Weights of a small image classifier: depths [4, 4, 4], 5.3 epochs.
Rows from block 9 of a small image classifier, named by matrix and row number. Rows with one number within an expert belong to one neuron, the router's apart. Each number is 128 + 32 x the weight over its row's rms, rounded and kept within 0 to 255. All counts start at 0. Numbers have three digits each. After the name is the row's rms in percent of the matrix's.
After each expert's rows are labels from the 100 images, of 14976, where the router gives the expert most weight on average: "responds to" is what is common among them. Only what is clearly more common there than usual is listed. The data: views of escape-time and Newton fractals. In brackets: how many of the 100.
# router: router (model.blocks.9.mlp.router.weight, 16x256, trained with AdamW), inputs 0-85
# up: expert up (model.blocks.9.mlp.up, 16x128x256), inputs 0-85
# down: expert down (model.blocks.9.mlp.down, 16x256x128, transposed), outputs 0-85

# expert 4
router.4 102:147123165209152119138134127125184181092105150141082148106134076162124123106115128179135185123146122128140120164081164105118174089120137108085116148171167111148051175116130147102127170103142195146146159144150048147105118154187100091122117209117143084141072070
up.0 102:128127222156128128105094128072178199065188128128128147128090059128049128105128128128159128045128159183133152128128128128128059022140194128131128128128121128128128127088128144128128128128128128128083094128130099151128128128155155177079154128118128128128133128
down.0 093:128176120128128128128129081128108241128128099217079079128167123073082114209128179128124118056136066128128128128128105128128105055023128128128172128128220128130128154128128085128186134056161128128041175128129119128128170052128128128123128109185132128128128089
up.1 083:102091128159128142084134169128128128128128136219128096171077128128140231155152128141128108122145128186128133128128152128128161128128137128128128128128128068169209128108138128128144068128128128128128128153128096128128128128128182128128087128128178128128157111
down.1 096:183128128128128128110128128128128118128174128128098234168128069128136128145128128128106128128102128145165128128250128128128128128128097128128157105076146076128128001040128171136128109128128128128050128128128128128131128148029167189128115083128128134169128128
up.2 106:110128182128156128172128099128078128128086124128128128131163128227184121128128099128131088082128172128064128107166128128097069128152128128128109140128190108075128128174156128172062128128113075068227128128159142142128128128128128146128169224104098128085126123
down.2 105:074081128128128128128128128128128083115217074128181121128128128128128128128093102128128128107076128128128051128128143128132097128111197128138128128128255118128128111128157128156128128128128128177164128093086128113166128128138128128128128120128128027155128106
responds to: Newton basins of five roots (44); Newton basins of three roots (30)

# expert 2
router.2 108:134153144131108080156056079147121126115094125113120051106182147173112102161169152169048133098124154086134182114184102153138090125142155159111082116113110115140084140102085162128138147120162142116171139100161142119092116174113151098106108159042096143158121187
up.0 101:087117083110209128096128107128128100128145065166128166128179150128122140128128145081128128128128128128082176128128145100148086128201127128154128173128187128144188128128128128078164128158128123113164128128128119128067115128139155067054161118128116128068131167
down.0 090:137128128128173102128128168107192108128128099128128103100075179065052128128101111100093194128128190128151133128128128098128142128238080084072126128128066128099128128128131116117128128128141128136128140191128165128128098128184128128108128113128103022111168128
up.1 090:105128128213128128128128098128128128057128128128121128169161128130144148128128128114083095128168128231128128055174175128128075045128128128128128090161217128195154128061128175128128134159093128081128076128128128128128128128106128128162128099128123166128128128
down.1 103:157095171128086128128128219128128082128128098211062153170034128154153221072082184128126128190106128118133179128128128231128157089128160106070110011128128128143128127164128159128128106128087087128124120128128128158128068182135201154128116117128128128147083086
up.2 096:014149128157128094151128116128128128168131128128128128128193063104121208128129128128128128204128128128138128128152083128192128128103229128164128128128128128203133128128144128128128188128128110112155163084086128128012128128135128128128081119128128128128128201
down.2 096:141128128091190128128059158166128151249128120136057128128128187128128128166120104088209128172128128128090139137128095151128128124128128216128128128128142128128167128128155128120191128130128168030128128128109218128128128041131043128145146128128128128132128115
responds to: burning ship (27)

# expert 12
router.12 088:110130123144122092119131059162141062094135082092141168149155165101127111120097121114060140157072168152121153141093095181165163148072127138121140127111109091134157103074134128126165153123105143084141139133191074109114160124056097159127126173110154086156154126
up.16 104:128185128128128128059126128078180128128131133140128128002085128128128103128128113128128211128128128128122176128205128128128142128195013128128128128076128128128128087128157128202109118128128128116136128128112128128128128115069157059128128128222128161090163125
down.16 098:128128118156128118085168128089187128128128197128091128128128128128041162160171128128179128128128070151128193128128128128128128128128082175139128111128128174120128159118153163145112078128128128128128128104128124128069128139128128092093074135128093128128128128
up.17 082:128128128128128112157128128164128128098132128093128128051128138128113122057128055128067128128128128180128128145172128128070128051128128128132090128087128128128128085128156116128128128171128128087190175120128128071128053164097128113128128095128119128146057128
down.17 104:128120128085128125067021051120128112150090139128128148128128128166128128107064128211154146128128128128128172128128129126128127038128151185121128191063128136128163167128128102128128049003122128136128128128128128128128082180170065128127175110139128108128128098
up.18 102:128126128128086108105128105128128128128128128128102128116128067128149126128167150128142128128128128128177128128117128128124174074128168162036128191089097133128183128101128172166079119128073128128128121128128153128058128128168128190185128097128176143108168128
down.18 108:117128164128145106172128128128162127074128102136128088085100186128098128128111128134128171128173128108128128128128128158185128117099242128101128128128165128128128106200128106128114113128128234116160128128092110176128128138120138128128128128185128096128159128
responds to: pastel (65); Newton basins of three roots (63); sine Julia set (31)

# expert 5
router.5 101:141153145161136110110142166114125208164120200094094149131103121118086102160189147194151119089068121132144158112159208122139140129180147141122144132138076147117171108128161127130164127155119142201107128117071129113115151112185113159113185162071132184160154103
up.0 103:042129128116128117128128062078060128128083063128128125193143128128128127137211087175128128151128153128085076112128128128128096163128128128128128128128128128166171191155101128128128128128189137218128144128128128128144163128071128128124128128128208230128128085
down.0 103:147128074128155095099185128146128176139128128121128092167053128128176130128180128161128112128128136128194128128154166128128128128110128097151128128179128152055128128128128128128108128113154157108128122128128128128061128108118128128128128151050079128128128184
up.1 086:128110128128128128130128128203122128128128105128090136128128128128118099086128014128076092128153128128128100128216088094128153128128163128111128128128128128255128168128069164128128032072128128128128128128128128163128128090128068087157128145128082128155128184
down.1 091:128181128063128128128101128171175128128140128204065128099128130062149128096128128120128128065128128146121128128128128174204020119128160128128189169128128138128128096100079128128128106129182084111142128141128128128128128128083125128128128112169128144128141207
up.2 099:159128158128105128201128152131128128195128128076172128128128128128123128128090128128128097137085071128128128128147160161048128128128128165085144182153128119128182119128128128076128107128128212143142128141192128128128128128128113085128128137128128212128128132
down.2 107:120102128128128128128111128128128116085128128128128128069143128163067148128117202143055128087128128128170145122128128128178128064128043168115078128145128128128128163128142128128200128128108124128128178128155165031128100126128128127128128128128128129044128120
responds to: tricorn (88)

# expert 1
router.1 093:134162149126113169132115134121115085156141087087116110161158120159088137083152129143098141130171108133069147068140154077101109102116157157100168086162113131042169126132118117067131140087144110097124170130099121135098177108093173144132184087160143183152180182
up.16 090:128128114121128128166128122128154128128128160128128128057128164128137133128128128128070068128167128128128184128128128150128128128128128128122128128128145111128128128141128108128128128152128128225184111128165128128098077128126149057177111128223176128128128201
down.16 114:139128128084128128207098128128181128061098098128118128128128128065128128121124128192096128128055107128120125128119101128151128135128128075169099176136128128064128096092188112091039128128125128103140128128099128130165128128109128128054128128128128128128085145
up.17 107:128095062121128128107162128189128142128128114162049128128204128128128128128128128146128128128090174109128101128151157147128187132128152128128128036128128128127128128128128128097165170128128128191151130159128156128128128155128128128090128128128191174109128044
down.17 089:128154128128063128128182128193107073131138128128081128128139128128098128128230128128128128128128185128181128128092128128159160128128128213022128128128064128128083128128192128128124128128128128154128123128134128121083128135148128128187137128128128128099165000
up.18 103:099128128128166128128175076176177110188117138128128227092133128232128106128128138117120171180128128128128103166137128128128128128128137126128128093110128177128146128102195128174139154111128070131200128128128105128128128134086121128123128163128128116112129143
down.18 101:131128149121128128128126128136146122128057128092128184128186150163128052128194128128128156129128128128128128128119128128128128128217128189128128128137227128126128128186128128089128189063128114128128121128128128128165112092126128110207099177128096083101067128
responds to: Newton basins of three roots (61); pastel (46)

# expert 9
router.9 101:140128122142136107111124154079112127111140154144155086106069108146116199150145147108200117105144182104157171090115084184147136146123158135198108136164151099181209129067112142120143136155096105145085152147163128103151140168112145096099174149130124103102168150
up.0 092:128140128039082128128116102128128027128172142128128128084128078128128128125128094128111128114156168144162128128128128128128128128178128128128218128128119126144084128132179170103128153146128128152128128103209128125053128128128119128164128087180128153128128128
down.0 107:089054137128128153137123128128050155136116128127128118127092138062116144128050128153192128128128128128128102177128128107073147128128128154128128205134128128128128128145128101128128152070128128128140128144128104155103128117128022128128128240128054128198128128
up.1 089:098202140128128128149128128236128128128118128128128128128128128128128108147128128022065081156128128022108128128128138044151071217070060128128127128128105093128140189128106128193202175128109128164196101128128128135128178128140210128118164148189128128166128128
down.1 098:128128128128128066118128128128098128109098137154191178184084128128128157128032097128081123128128128128081125086128063128128128128128045089128137048128128144187131136201128153128075128128047128114128128108130128128092116115128187128128128156128157128128175128
up.2 092:203109186101128183063066194127128128128035103188128119118153128118179093128128128121200128164128135128086128128128102128184076128134101128183088128128128128145114128204142128162123117197112128094159126128128120136128155128115128128128128128128128128146128128
down.2 086:128089128128128148128128128128180128128231135139128128128128128128128128128128117143196171128122117189169128128128227138124128160128128146135069140182099128128128128128128131128128128128103073128078121128128158177128128128128128101128128128128128128128128122
responds to: Julia set (49)

# expert 0
router.0 097:117122115144142090144173167100170108121179216130172130150144125094167125104090122129068089119125126078094118127066153107150120063093179140174055126152135137125105119142132090213101124120148147121087116122123126189106157118126170164177086154144058094073169129
up.0 104:213188128128158128131110206128157154128169128128128128074128156128184128250129242128183166128054127128224128128128171167157118128128138128144168128128128128128182225153128205128197128095128147128128132208134128128211128174127092122128141136128128147132128128
down.0 107:102128128128128079117128106128128128128128128145101128128128155128128179128196129128166128128128135053128128104128128109167135118128121139132197164186092117128174141128128128185128103128128128166128179106176128201128128100128128205128070128115128067128128084
up.1 114:175128128191189128144077128128128166182115084128173077073128127128128128101133128128128128128179128160187128194082172079127155128128228128201143128128128100106117151024155164139128128123128128128144128128128181128128128137083180187128128128094128128128128128
down.1 094:128128128128128128128194128128128087128128128128128128128125128128125150134128128128091206126128128181128128128167128128128087179128061166128122128128128128151128084107200128158155255128128128186076166128128128082128100128128128128177128128128146202114131108
up.2 082:094128128119115128096131132172113128128128023128196128119153128083207128128082128134125128128128128128128179043125128098128128128134128135128128152128154149198128128128096128045158128128159128255128050128128255128134128128145093128224077129134128078139171128
down.2 104:128225128238128142128128128153255128128128128125202131077105151143128128128128155149184124095128128128153130105112128128170128128128128168107188128115125128155105157077121157066128105128128128128086128178128128128128128128101096154128124075128168055128128128
responds to: tricorn (31); burning ship (30)

# expert 7
router.7 107:120139131123153182162155127176145126154134101138075133174093122114127118165113094151117107118237129149113161131170169135084044136115098109145131136143129113078149154133131034119111150163136181122099130050163092150162124178103141126097106081124080120134194126
up.0 104:064089204165128128128128138128128128217128203128128128128175128128040122084111124128128206048128128128128128080128117128128118096128128128123128128117128040161128128128128128128128170147102128136128128128128128128128165128153105128128097128128162081125128128
down.0 105:088128106213128166221219128073135078128128128144222128128128128151128116157128128062128145122255128128102129128133126128128128164128076131103058128128128128110118128128118146104128131110077124128128160128134128128128128175128128128158072128167091149128106128
up.1 113:123128169133128103128190128053128128145162128128128079159128128183148118138080198128120128143128165108128128128133128127128174144045128096073138165086149171128150128047164187128128125128085117057128000128108129128128128128128036154191122128091102128128107026
down.1 103:069128128100079128205077128128149128210128125128213128128135128150128128128121126139128086134128148128128081128111084128124128162163128128127128128128067148128063128203128128128128159128128120214128128102146128205115128128128114128128128128143128128128146131
up.2 103:128128128192128128203128128128128138128112128128092128128180128148111128128128022248116132052159083128151128128128251128145128128128129113065127128128128246128128108067128128128088128064178128128128128117128128162123176128128128113128034178150119195128098167
down.2 106:079130128130120128128128078114092107088128108128128128100128128143162128024078159179128124128204115189103128128128055071128140173148151128106128128128116182128128128128128057128187128025139128128180125091128128128080128053078075096128116128128089108159066102
responds to: sine Julia set (56)